python train.py --norm="layernorm" --bias="all" --nesterov=true
Rows from block 6 of a small multi-label image tagger, named by matrix and row number. Rows with one number belong to one neuron. Each number is 128 + 24 x the weight over its row's rms, rounded and kept within 0 to 255. All counts start at 0.
After each neuron's rows are labels from the 100 images, of 14976, where the neuron reaches its highest value: "patch colour" is the nearest of a few named colours to the mean colour under the peak; "strongest on" is what is common among them. Only what is clearly more common there than usual is listed. The data: dead-leaves pictures: piles of overlapping shapes. In brackets: how many of the 100, against the usual share in percent.
# fc1: MLP up (model.blocks.6.mlp.fc1.weight, 1152x384), inputs 154-230
# fc2: MLP down (model.blocks.6.mlp.fc2.weight, 384x1152, transposed), outputs 154-230

fc1.524 [150 131 114 115 114 137 188 141 124  79 108 126 118 178 124  67 149 102  97 102 206 147  55 172 119 135 149 163 110 151 159 122 116 148 113 124 131 168 159 116 117 119 123 165 138 154 132 141 112 161 138 133 143  98 132 103 136 118 109 145 122 102 134  78  85 125 109 130 159 110 120 116  94 148 184 144 142]
fc2.524 [156 142 124 101 113 157 113 161 104 173 142  74 126 169 200 133 119 124 134 120 143 110 135 109 124 114 109 151 155 125  83 110 134 139 142  70 119 132 119 129 136 126 113  46  95 119 130 109 114 133 107 120  94 157 110 126 131 134 122 103 122 111 135 111 135 101 169 137 136  88 136 133 132  84 106  84 151]
patch colour: purple (33 vs 2.8)
strongest on: vivid (42 vs 14.3)

fc1.15 [140 124 149 116 131 113 102 148 135 107 102 137  92 105 106  78 102  78 143 116 140 121 119 141  95 110 149 125 115  88 169 120  89 113 168 108  85 130 128 102 136 121 160 134 113 132 138 129 164 133  85 144  94 120 150 138 102 131 115 143 181 123  99 123 110 125 128 112  99  84 101 115 164 124 124  99 217]
fc2.15 [135 136 154 133 155  89 156 136 146 159 141 151 147 130 137 125 113 156 162 144 134 123  89 140 153 133  97 128 142 100 106 130 131 152 217 123 148 103 124 100 164 201 125 119 139 122 102 137 114  96 144 136 129 146 126 102 169 174 156 124 127 103 166 132 148 125 119 143  95 122 128 102 114 108  84 100 112]
patch colour: brown (65 vs 30.6)
strongest on: grey (93 vs 14.4)

fc1.677 [ 86 119 103 105 141 125 142 147 134 122 161 139 141 146 152 144  97 135 137 147 103 119 120 134 136 136 124 103  97 119 160 137 150 145 101 112  74 117 130  96 146 106  99 149 108 170 122 116  98 139 106 192 104 113 122  99  44 104 130 118 123 144 169  72 141 100 109 118 125 158  82 123 110 104 149 162 153]
fc2.677 [163 112 109 118 143 159 136 113 149 108 122 135 117 130 160 165  98 113 132 152 154 139 163 131 120 137 108 125 103  91 109 113 138 136 115  90 112 133 148 159 113 131 182 126 147 130 148 161 134  89 138 156 159 123 116 109 128 138 156 135 117 109 111 140 110 125 129 116 105 170 159 125 109 134 139 120  83]
patch colour: white (60 vs 2.8)
strongest on: shaded (95 vs 50.3); large pieces (75 vs 33.4); grey (44 vs 14.4)

fc1.360 [119 148 126 119 138 100 129 128  90 133  94 136 135 126  96 144 151 142 134 144 128 159 137 111 121 147 100 172 147  93 117 105 117 142  76 133 125 105 124 127 112  75 148 128  86 107 121 129  99 115  97 134 122 105 132 100 125 144 158 190 126 124 156 132 123 171 156  83 137 128  99 106 140 130 132  95  89]
fc2.360 [124 132 163 126  95 135 100 107 144 166  74 132 127 106 132 115 155  95 137 170 120 135 181 177 122  81 128  60 132 153 113 114 122 145 156 121 121 153 134 162 140 126 124 159 118 120 138 124 123 135 119 157 153 139 138 112 138 120 156 135 105 137 118 171 138 100 141 161  75 134 118 149 117 124 115 157 143]
patch colour: blue (34 vs 7.1)
strongest on: textured (93 vs 40); large pieces (80 vs 33.4); cool (38 vs 14.4)

fc1.155 [164 105 154 118 133 135 141 116 133 141 137 152  95 151 128 145  93 168 131 109  97 173  98 132 164 176 140 116 110 103  95 178 138 108 142 137 129 126 141 139 109 121 102 112 108 112 167 154 156 124 129 161 145 106 150 134 117 143 161 118 144 136 138  80 150 115 140  86  98 121 124 128 101 114 164 115 118]
fc2.155 [138 158 131 125  82 144 133 102 116 103 107 135  90 113 139 115 119 108 159 131 183 137  97 136 150 156 119 121 150 176 105 130 120 113 160 124 145 126 119 136 137 136 124  82 119 123 101 113 147 132 140 140  87 161 130 135 136 135 155 106 121 132 152 122 125 130 135 110  99 101 178  98 125 110 145 171 139]
patch colour: grey (79 vs 21.5)
strongest on: grey (82 vs 14.4)

fc1.165 [137  89  96 158 138 105 113 107 113 154 145  81 165 118 131 120 140 161 119  82 104 128  75 121 138 179 155 119 104 150 127 125 160 124 136 145 123 115 106 119 113 135 126 139 153 131  96 164  98 101 133 110 120 153 146  89 100 126 142 156 109 127 111 164  99 118 151 148 110 126 135 149  71 190 155 133 125]
fc2.165 [129 137 104 106 149 137 112 166 155 145 129 125  93 147  94 116 132 126 135  83 159 125 151 146 150  99 115  82 125 147 112 116 102 159 132 148 149 133  97 161 122 157  83 133 149 146  97 150 131 112 137 101 145 164 140 144 125 134 145 145 141 111 111  93 159  94 126 133 153 120  83  92 119 102 117 134 117]
patch colour: grey (53 vs 21.5)
strongest on: grey (45 vs 14.4)

fc1.556 [106 112 114 117 133 169  94 151 175 152  85 130 138 115 155 121 102 147 111  91 124  96  88  90 121  97 146 129 148 133 112 109 153 117 140 122 159 140  87 127 128 158 126 127 116 156 163 153  69 147  95 122 123 141 118 132 111 125 142 121 122 132 124 113 117 101  96 109 114 137 132 112 146 128 126 164 177]
fc2.556 [128 150 129 112 126 150 152  94 133 130 167 164 110 136 174  78 151 158 153 137 141 167 140 107 198 105 111 161  95  71 185 135 134 134 136 164 118 112 157 140 121  99 140 151 124 115  79 150 114 138 126 151 118 137 148  90 125 136 107 131 138 127 143 135  87 114 129 171 107 127 142 102  82 115 122 108  96]
patch colour: white (37 vs 2.8); purple (26 vs 2.8)
strongest on: textured (69 vs 40); large pieces (60 vs 33.4); grey (33 vs 14.4)

fc1.359 [143 180  94 141 133 136 121 108 124 151 156 111  82 103 139 149 105 161 134 137 103 131 126 118 112 104 133 128  98 154 133 137 126 127 112 133  87 142 180 147 122 101 142  99 100 177 164 129 154 174 129 141  99  82 139 113 107 105 170 115 157 145 108 166 130  95 144 148 120 142  95 162 112  95 145 107 140]
fc2.359 [103 104 132 133 125 134 158 105 120 130 103 117 107 137 128 145 152 160 155 130 149 128 143 124 128 138 150 145 139  97 136 131 168 101 156 115 104 114 112 108 160 127 115 126 111 126 147 117 106 119 119 188 127 126 174 130 177 110  67 131 107 100 153 124  84 144 113 113 138 126 161  83 201 128  85 137 165]
patch colour: green (32 vs 6.1)
strongest on: vivid (82 vs 14.3)

fc1.156 [113 109 156 125 104 190 119 158 163 120 107 116  89 104 116 147 121 157 134 110  91  96 132  89 134 156  78 114 103 134  80 147 142 147 121 136 132 161 126  94 126 111 117 141  98 163 121 106 124 117 128 153 124 142 163 131 127  68 131 155 123  86 136 110 143  92 115 143 116 117 108 100 176 126 165  98 122]
fc2.156 [127 167 155  61 155 109 131 130  97 140 148 170 146 130 142 114 163 141 149 100 115  99 152 132 148 108 136 187 129 172 131 111 121 149 137 126  91 145  69  89 126  87 154 159 155 134 164 130 147 112 136 132  98 120 118 173 153 121 131 147 117 106 114 156 120 146 125  98 139 108 137 139  98 116 144 161 100]
patch colour: purple (29 vs 2.8)
strongest on: vivid (47 vs 14.3)

fc1.75 [ 71 134 120 139 117  93 109 136 115 115 114 101 141  88 137 125 160 169 113 125 101 125 135 146 136 147 120 129 107 108 120 124 153 138 162 150 154 160  93 176 111 112 113 113 148 113 156 152 132  88 128  97 141 126 133 138  80 127  72 129 121 189 139 109  99 149 161 129 157  88 140 153 136 138 136 127 128]
fc2.75 [166 115 128 153 148 176 119  86 123 154 150 120  91 126 111 149 119  70 106  95 100  88 110 127 143 146 112 127  79 124 124 138 133 146 131 108 162 125 110 130 116  83 106 143 106 117 138 154  91 128 120 117 154 113 126 118 132 142 113 195 144 149  99 152 134 128  77 150 101 120 100  88 127 143  84 106 104]
patch colour: grey (73 vs 21.5)
strongest on: grey (72 vs 14.4)

fc1.635 [124 131 146 124 110 155 147  86 177 179 110 139 134 106 169 165 144  69 106 154 151 126  73 114 109 146 138 133 154  98  79 106 145 130 115 183 141 173 139 130 129  92 117 152 117 145  99 157 107 124 110 119 124 121 148 135 126 116 106 129 120  89 157 121 121 129 124 131 157 137 155  81 109 117 108 129 116]
fc2.635 [154 118 101  75 116 133 102 149 136  79 158 124  89 159 121 111 142 159 180 123 135 125 149 189 137 145  85 133 112 136 131 170 109 184 139 125 136 117 119 118 133  91  93 124 124 148 139 135 140 114 129  93 145 161 155 149 120 146 166 148 164 158  67 144 146 137 141 153  78 109 114 117 142 152 159  90 120]
patch colour: cyan (33 vs 3.4)
strongest on: cool (39 vs 14.4); vivid (35 vs 14.3)

fc1.123 [ 95 103 126 142 111 119 123 116 112  91 136 171 157 107 160 174 124 180 114 142 133 150  92 119  91 128 133 136 118 145 151 153 133 134 134 109 155 126 140  92 152 121 135 142 127 117 154 126 129 164 171 147 131 145  96 147 121  63 154 158 114 102  94 134 102 115 146 181  73 114 109 154  89 114 130 167 147]
fc2.123 [110 120  93  61 116 144  62 164 126 146 142  91 151 112 130 143 115 130 105 140 101 107 142  77 116 170 125 127 143 144  86 118 128 121  77 137 129 138 125 148 116 107 114 154 139 123 115 105 146 118 131  98 114 131 119  92 183 138  84 138 125 170 123  81 133 104 115 128 131 134 142 125 199  80 120  79 166]
patch colour: pink (26 vs 8.7)
strongest on: shaded (83 vs 50.3); grey (43 vs 14.4)

fc1.27 [148  60 117 144 149 153 153 120  99 138 144 156 148 123 146 136 114 118 170 130 137 158 140 153 124 125 126 121 151 142 122  80 159 123 138 115 130 119 101 121 136 136 120 127 112  81 127 131 123 149 162  93 135  97  79 122 133  95 162 113 140 112  94  99 126 119 129  86 138 110 116  89 145 132 142 126 159]
fc2.27 [ 97 142 111 112 143  98 114 125 127 114 146 127 122 135 144 152 103 141  79 101  98  59 133 135 124 117 118 128  84 130  91  87 123 115 120 121 100 160 105  91 141 108  60 108 158 167 121 133 126 127 142 115  61 177 123 144 124 133 130 129 121 135 185 108 175 108 109 181  84 111 121  90 126  85  88 115 130]
patch colour: yellow (29 vs 0.7)
strongest on: large pieces (71 vs 33.4); vivid (32 vs 14.3)

fc1.610 [142 123 155 107 127 129 164 180 101 122 141 132 152  71 141 110 120  89 129 133 127 171  82 148  98 135 120 114 156 168 132 115 115 122 148 116 148 106 154 135 125 138 156 107 138 114 156 154 106 115 161 143 139 137 142 148 116 154 128 139 126 146 100 146 118 114 129 108 134 122 137 136 154 160 142 167  87]
fc2.610 [144 126 155 127 122 134 141  71 131 130 152 149  84 125 127 125 140 144 102 132 131 106 140 106 128 169 126 136 162 118  87 151 128 175 152 160 127 167 116 115 146  96 135  92 146  96 114 113 155  65 131  95 151 145 137 141  94 121 132 150 150 118  87 120 161  96 142 130 130 144  75 107 169 157 180 103 141]
patch colour: grey (45 vs 21.5)
strongest on: shaded (76 vs 50.3); aligned (68 vs 25.4); large pieces (65 vs 33.4); bar (29 vs 5.1)

fc1.762 [ 89 106 157 130 120 134 153 167 101 134 102  67  89 176 129 184 113 124 144  93 121 136 112 102 134  88 131  95 126  95 156 135 133 102  98  96 126 140 190 112 129 157 127 110 109 151 159 174 131 125 139 136  88 110 118  96 132 118 130 114 101 120  96 130 106  91 121 112 147 123 145  96 126 158 144 121 100]
fc2.762 [160  95 109  74 160 187 119 144 140 177 108 121 115 150 145 105 123 158 128 106 110 155 128  99  96 112 150 141 149 166 119 109  96 149  92 105 127 155 126 144 114 153  81 146 140 118 117  59 125 118 139 133 156 134 145  73 135 122 112 171 156 137 158 108 102 152 133 123 159 144 125 116 126 171 107 136 135]
patch colour: blue (25 vs 7.1)
strongest on: vivid (63 vs 14.3)

fc1.435 [ 95 175 138  97 103 130 120 122 147 125 121 117 118  75  98 115 147 119 144 136  93  64 122 164 127 151 144 134 139  84 137 188 113 137 106 105 110 126  94 137 124  86 160 139 141  93 154 159 129 102 139 122 152  55 155 156 137  95 111 133 116 199 140 124 113 158 125 111 105 155 111 139 188 126 169 113 122]
fc2.435 [ 97 104 129 146 151 108  79 112 107 143 177 123 141 141  89  76 122 129 163 153 166 131 143 116 160 118 126 120 138 167 167 146 111 129 125 138 170 118 108 110 142 101 146 141 149 133 115 194 156 175 124  93 125 129 139 136 152 161 127 141 124 155 123 148 197 144 130 172 170 104 154 116 115 166 138 129  95]
patch colour: pink (30 vs 8.7)
strongest on: grey (44 vs 14.4)

fc1.301 [151 118 139 164 155 153  93 117  72 122 187 114 128 127 118  56 143 145 123 124 161 127 130 141 123 129 160 187 144 118 123 126 128 151 106 124 160 115 158 172 145 156 128 108 144 123 128 113 132 129  97 121  98 129 138 130 168 147 114 123  94 127 129 107 181 127 135 175 115 154 149 133 145 138 138 128 135]
fc2.301 [ 87 117 134 110 117 142 164 117 122 128  83 142 144 130 143 150  85  92 161 157 135 153  99 123 141 132 140 122 127 131 138 137 165 125 106 140 131  91 107  89 144 109 118 129 142 118 163 153 124  99  99 102 165 138  75 107 102 145  94 127 110 135 121 144 153 165 111  96  60 110 112 111 126 125 107  89 164]
patch colour: pink (37 vs 8.7)
strongest on: large pieces (94 vs 33.4); grey (48 vs 14.4)

fc1.646 [105 119 106 174 139 127 109 123 134 116 152 124 139 112 171 144 126 144 117 113 140 119 174 168  98 123 105 120 137 125 124 103 162  75  99 132 125 117 121 164 145 118 116 110 139 109 136  96  98 120 134 150 168 127 122 159  92 164 131 185 132 104 154  79 111 146 134 150 114  99 144 139 161  53 140 152 121]
fc2.646 [ 96 107 198 114 143 122 123  89  68 138 142 135  92 136 148 136 174 133 137 138 124  90 153 121 157 149 122 135 146 113 126 134 144  74 129 136 150  91 184 130 138 139  69 144 129 126 143 128 132 128 136 158 106 154 175 130 121 123 138 138 106 178 116 142 128 103 130  76 131 115 136 106 123  92 128 117 141]
patch colour: grey (53 vs 21.5)
strongest on: grey (44 vs 14.4)

fc1.60 [152 160  92 128 135 119 179 177 111 126 101 116 154 134 113 150 130 127  99  98 130 129 145 125 107 147 141  77 145 153 118 117 171 131 170  77  71 141 147 130 103  95 140 102 107 154 145 122 114 110 113 165 167 131 151 184 122 130 128 161 156 126 128  73 108  87  74 124 162 115 118 100 186  99 130  96 118]
fc2.60 [130 118 162 155 129 125 107  94 124 169 130 134  98 151 119 113  99 156 173 132 147 117 135 133 100 113 112 133  89  85 114 138 135 170 139 151 139 156  96 128 132 139 134  91 155 132 121 126 158 132 143 154 172 106 117 116 131 142 122 135 122 104 101 128 124 127  96 108  96 143 123 150 131 163 110 170 126]
patch colour: blue (25 vs 7.1)
strongest on: vivid (44 vs 14.3)

fc1.506 [120 126 150 133 141 154 150 109 127 151 174 139 132 147  89 167 170 108  98 125 163 143 157 105 122 119 151  97 105 139 128 100 175 108 110 124 130 114 109 130 125 111 112  79 117 152  49 121  74 148 148  90 123 111 125 159 169 101 171 103 153 159 162 118 141 122 116 140  94 118  90 129 130 126  92 142  97]
fc2.506 [129 131 172 102 132 131 159 110 142 106 115 121 106  90 105  90 164 110 124 102 138 104 118 121 107 145 158 130 128 138 132 147 102 134 138 140 133 138 176 151 147  96 104 164 165 108 140 140  84 132 116 131 110 126  89 129 138 123  74 109  96 114  64 150 149 116 152 164 127 124 136 138 125 162 100 102 118]
patch colour: green (31 vs 6.1)
strongest on: large pieces (81 vs 33.4); textured (72 vs 40); vivid (37 vs 14.3)

fc1.508 [174 114  88 137 119  78 119  97 126 143 133 135 138 146  94 133 105  94 167 173 126  78 115 176  86 133  98  95 133 133 133 119 115 119 167 125 111 109 137  87 101 124 152  47 111 123 166  92 137 105 150  93 128 116 141 156 157 148 124 136 129 123 130 121 137 156 108 184 101 127 117  87 156  83 136 152 146]
fc2.508 [ 95 136 130 125 103 162 135 155 102 169 139 119 125 147 112  84 173 160 139 143 147 129 121 120 184 129 102 140 100 119 109 104  67 137 100 159 121 112 123 138 144 177 161 181 123 128  88 140 167 120 129 149 145 122 169 116  74 109 130 117 114 117 114 166 113 121 197 126  93 117 152 120 111 118 121 102 133]
patch colour: blue (25 vs 7.1)
strongest on: vivid (38 vs 14.3)

fc1.406 [ 98 149 116 125 157 121 171 119 181 108 141 112 146 122 137  78 136  97 145 150 108 107 135 118 101  99  91 139 116 129 101 145 109 144 140 130 108 112 118 139 142 133 118 109 161 137 101 100 124 125 142 143 137 130 111 173 122 142 114 106 121 165 122 130 169 122 102 153 118 106 104 153 108 135 130 124 129]
fc2.406 [112 113 172 147 125 134 114  67 163 141  93 121 169 128 108 120 119 107 133 105 125 137 109 128  95 129 166 148 127  93 157 124 140  70 117 137 133 164 160 119 117 150 114 181 143 133 143  94 108 104 138 142 161 122 152 116 174 141 157 117 118  81 180 101  72 111 163 142 130 138  83 120  89 137 116 156  91]
patch colour: blue (33 vs 7.1); purple (27 vs 2.8)
strongest on: vivid (47 vs 14.3)

fc1.649 [132 158  98 172 138 141 158  74 134 135 109 111 104 123 167 142 149 130 147 146 101 110  91 162 127 138  72 122 131  97 112 169 131 147  85 114 129 130 123 145 128 128 109 130 172 108 124 140 153 137 124 139 158 133 164 129 111  99 100 100 144 102 112 153 127 136 125 140 103 129 146 121 162 133 104 132 148]
fc2.649 [139  93 147 146 106 132 120 171 139 164 151 112 150 129 116  90 136 130 130 123 120 110  76 139 137 150 124 164  95 108 115 103 208 140 150 175 139 112 140 135 141 144  99 124 155 129 158 139  81  97 157 141 128  81 101  98 154 106 135 168 142 127 161 146 170  84 142 113 148 102 112 121  80 136  93 103 126]
patch colour: cyan (26 vs 3.4)
strongest on: vivid (32 vs 14.3)

fc1.680 [134  98 130 152 109  89 135 104 113 145 103 136  66  95 141 117  97 124 145 119 119 102 132 137 105 125 160  61 103 178 137 147 122 162 152 129 153 125 136 119 133 145 149 131 134 146  63 149  97  76 136 137 157 181 166 103 129 138 162 171  98 106 182 126 115 121 119 146  93 136 130 142 116 139 126 125 143]
fc2.680 [134 145 121 144 119 121 130 136 142 129 136 105 137 127 154 135  92 154 138 136 165 153 120 131 129 108 135 111 121  77 100 135 145 122 141 136  92  96  99 153 122 165 131 147 146 129 130  89 141 139 146 112 146 126 108 114 106 152 139 104 142 106 106 131 114 122 128 155 125 139 124  79 122 132 129  89 184]
patch colour: black (55 vs 10.6)
strongest on: grey (49 vs 14.4)

fc1.13 [160 141 107 142 128 124 176 143 144 129 147 128 138 134 106  95 151 113 143 154 136 157 109 139  90 142 146 100 128 149 108 116 112 110 135  91 139 163 137 140 139  92  96  96 117 167 132 137 146  98 130  87  90  95 135 138 158 132 122 156  96 134 124 106 110 132 182  82 152 121 103 149 172 102 137 126  81]
fc2.13 [118 107 167 130 135 135 129 120 131 110 100 160 120  88 151 138 121 141 120 120 101 135  99 173  95 104 154 122  96 153 144 115 155 116 102 124 162  57 128 110 143 173  99 103 138 117 149 136  87  90 148 178 202 162 105 109 130 136 120 152 131 134 146  94 138 151 128 103 140 124 100 136 149 113 135 114 161]
patch colour: purple (27 vs 2.8)
strongest on: aligned (51 vs 25.4); vivid (48 vs 14.3); bar (25 vs 5.1)

fc1.32 [ 77 139 150 160 138  94 123 100 147 130 137 112 144 111 126 122 133 128 132 132 147 116 142 142 133 118 110 103 111 120 132 124 135 108 112 154 132 112 138 130 160 133 168 146 117 130 115 123 129 160 114 103 137 173 107 136  88 133 135 109 136 140 154  59 142 105 124 140 124 145 126 105 157 117 142 143 128]
fc2.32 [125 153 157 119 111 149 163 100 117 124  89 190 123 196 106 106 100 122 123 125 155 126 107 181 113 112 170  90 124  89 124 164 159 113  86 128  97 142  78 123 138 133  93 113 144 164 158 110  68 144 134 113 113 102 139 106 119 155 125 118 112 157 111 112 124 150  97 108 119 137 106 120 103 158 125 117 134]
patch colour: green (38 vs 6.1)
strongest on: large pieces (62 vs 33.4)

fc1.143 [179 115 128 129 101 111 127 121 139  93  77 142 110 132 124 101 112 109 159 124 137 161 123 171 102 132 117 147 144 112 167 119 124 168 113 145 172 154 116 138 162  88 126 150 150 142 142 101 134 127 105 123 134 186 154  99 125 119 134 140 132 174 122 135 149  64 100 145 118 150 119 137 129 109 174 158 107]
fc2.143 [100 126 153 188  90 142 126 124 151  99 154 162 147 106 107 146 113 143 143 137 115 122 143 178 124 142 152  89 144 152 134 137 146 126 141 115 145 132 130 134 116 128 137 123 124 132 161 139 135 134 141 111 180 122 134 108 108 101 191 122 147 103 175  78 159 145 159 131  87 171  91 137 124 146 140 111 140]
patch colour: grey (52 vs 21.5)
strongest on: shaded (83 vs 50.3); grey (47 vs 14.4)

fc1.371 [211  91 137 123 142 133 136 100 141 158  98  98 140 132 115 114 163 119 178 100 144 131 103 125 103 160 138 126 116 121 128 104 103 151 143 164 129 152 127 125 126 138 130 117 105 158 112 122 110 125 165 132 125 106 129 129 149 129 165 115 155 120 156 133  84 149 112 134 145 106 104 128  78  88 149 146 103]
fc2.371 [118 113 103 134 123 127 115  97 105 128 146 110 139 130 150 143 152 112  91 146 121 110 124 176 105 132  79 127 142  97 115 128 131 124 138 140 142 124 117 157 133 145 124 134 166 127 117 100 138 110 139 143  97  93 144 101 102 159 100 126 129 130 157 129 174  83 141 128 119 105 113 128 152  88  98 178 165]
patch colour: cyan (31 vs 3.4); blue (25 vs 7.1)
strongest on: vivid (64 vs 14.3)

fc1.596 [153 135 151 106  97  89 189 129 125 175  78 203 159 100  94 125 144  90 118 136 122 144 120 142 145  89 126 158 120 118 121 131 113 103 125  97 157 137 111  98 110 141 137 113  99 146 160  92 148 156 151 123 146 169 122 118 147 136 134  68  85 148 140 167 120 146 141 160 103 116 138 159 123 127 134 163 123]
fc2.596 [ 90  93 118 146 132 121 108 132 106 103 160 108 159 141 150 136 106 138  76  81 124 141 136 165 148 174 122 130 122 129 199 125  72  69 106 154 101 136 127 102 142  80 140 117 132 116 137 127 156 149 149 130 101 106 162 134 151 138  73  79 130 134 138 156 155 146 120 102 171 146 111 119 122 149 169 133 142]
patch colour: cyan (31 vs 3.4)
strongest on: vivid (53 vs 14.3)

fc1.152 [106  95 175 120 133 163 113 132  93 135 138 158 139 126 133  87  80 114  99 109 143 173 122  92  99 119 111 136 126 137 131 123 123 134 139 154 172  90 178 147 121 130 174 124 133 133 148 140  92 102 113 135  95 111 142 163 127 107 138 120 193 119 142 128 134 110 110 105  89 157 156 119 105 108 162 149 141]
fc2.152 [128 134 139  95 126 101 133 151 117 145 111  77 112 124 122 158 129 137 154 158 130 109 131 148 133 123 172 147 131 175 113 146 109 115 106 118  97 117 151  90 122 108 112 178 112 110 157 138 130 148 137 136 104 134 192 162 112 145 101 159 127 151 124 119 117 157 139 137 151 154 125 143 115 144 125 154 147]
patch colour: grey (44 vs 21.5)
strongest on: grey (46 vs 14.4)

fc1.368 [115 147  90 111 135 113 144  87 145  84 165 134 103 140  87 129 143 134 122 133 138 138 130 106 122 139 130  90 154 102  91 126 163 122 193 126 153  92  90 158 101 173 100 107 103 145 139 139  96 151 100 111 128 137 101 140 138 129 132 143  94 147 107 145 137 161 108 107  75 132 117 128  78 140 132 169 124]
fc2.368 [140 132 119 140 173 147 134 100 120 115 103 122 137 115 126 125 120 139 111 140 139 171 155 145 152 135 121 141 114 121 126 119 145 132  82 134 128 149 128 123 126 110 157 136 129 140 104 149 123 134 150 108 137  89 168 109 114  90 170 165 112  99 135 163 118 111 124 109 184 150 120 102 192 121 179  77 173]
patch colour: white (40 vs 2.8); pink (26 vs 8.7)
strongest on: grey (44 vs 14.4)

fc1.179 [110 144 100 107 127 132 121 121 151 129 125 108 144 113  75 144  95 169  99 138 139  82 134  99 135 141 117 162 118 149 139 147 117 134 126 123 119 122 186 137 140 132 121 128 104 166 110 138 134  65 140  99 136 106 119 122 102 123 106 124 161 114 100 141 135 130 122 134 122 138 143 130 127 125  83 119 147]
fc2.179 [ 82  80 128 142 148 120 147 142 109 164 138 171  87 153 155 126 142 108 159 140 137 133 140 175 140 128 136 132 113 106  95 149 130 136 118 130 153 124 111 139 132 147 135  90 140  78 140 120 124 159 107 150 147 136 161 138 170 148 182  83 149 146 135 119 141 177 122 104 147 118 116 114 124 129 145 111 120]
patch colour: purple (39 vs 2.8)
strongest on: shaded (77 vs 50.3); vivid (60 vs 14.3)

fc1.257 [111 151 188 127 125 105  78 134 140 131 123  62 118 145 139 154 124 116 135 101 134 104 120 154 130 107 102 119 138  44  90 133  93 127 125 139 142 131 157 102  80 115 124 149 109 150 152 129 131 119 123 108 166 127 129  95 117 114  90 107 130  89  91 108 137 160 147 112 127 169  95 198 171  96  81 123 113]
fc2.257 [129 108  94 154 162 142 123 137 122  96 101 142 136 133 129 107 162  92 178 140 119 148 145  98 127  95  92 106 103 126 152 130 134 120 125 132 133 136 108 143 154 129 134 111 195 152 104  87 135 142  92 114 126 132 164 139 144 135 116 190 132 139  83 142 156 111 114 158 146 149 111 102 146 145 142 130 156]
patch colour: purple (46 vs 2.8)
strongest on: vivid (92 vs 14.3); large pieces (64 vs 33.4)

fc1.160 [163 101 132 127 151 118 135  97 145 124 134 134  99 117  96 148 152 113 137  94  94 128 114 111 111 152 163 142 158 111 149 104 185  61 121 153 120 194 101  75 108 145 120 148 162 119 118  82 150 172 119 106 138  96 151 114 103 107 108 120  97 110 114 128 121 153 146 144 155 136 131 172 153 156 116 148 111]
fc2.160 [ 74 118 135 117 124 153 142 165 152 173 117 150 154 112 129 101 162 111 117 132 136 133 111 128 142 146 121 116 118 105 127  99  90 201 146 133 126 127 157 141 148 113 122  80 125 109 155 129  89 141 126 138 154 140 135 125 169 138 109 144 141 115  93 165  75 140 117 109  55 109  89 118 127  91 105  70 154]
patch colour: black (29 vs 10.6)
strongest on: grey (46 vs 14.4)

fc1.736 [147 131 116 135 150 154 125 118  85 162 130 129 124 104 143 106 150 169 104  56 111 132 169 147 158 109 175 146 127 134 122 132 158 137 105 136 113 109  99 139 109 140 126  67  80 133 163 118  78  97  97 136 139  51 172  99 126 129 157 140 103 126 138  94 151  99 132 157 159 112 138 102 130 102 150 181 167]
fc2.736 [ 93  76 153 141 132 105 147 125 178  81 139 116 134 129 133 145 176  96  87 140 140 123 143  89 120 129  79 154 113 163 114 109  97 108 167 119 135 136 167 144 132  73 103 162 143 151 109 159 174 122 153 163 141 115 160 128 107 115  88 179 154 150 143 167 133 157 133 103  87 131 150 134 145 132 122 109 141]
patch colour: white (30 vs 2.8)
strongest on: large pieces (69 vs 33.4)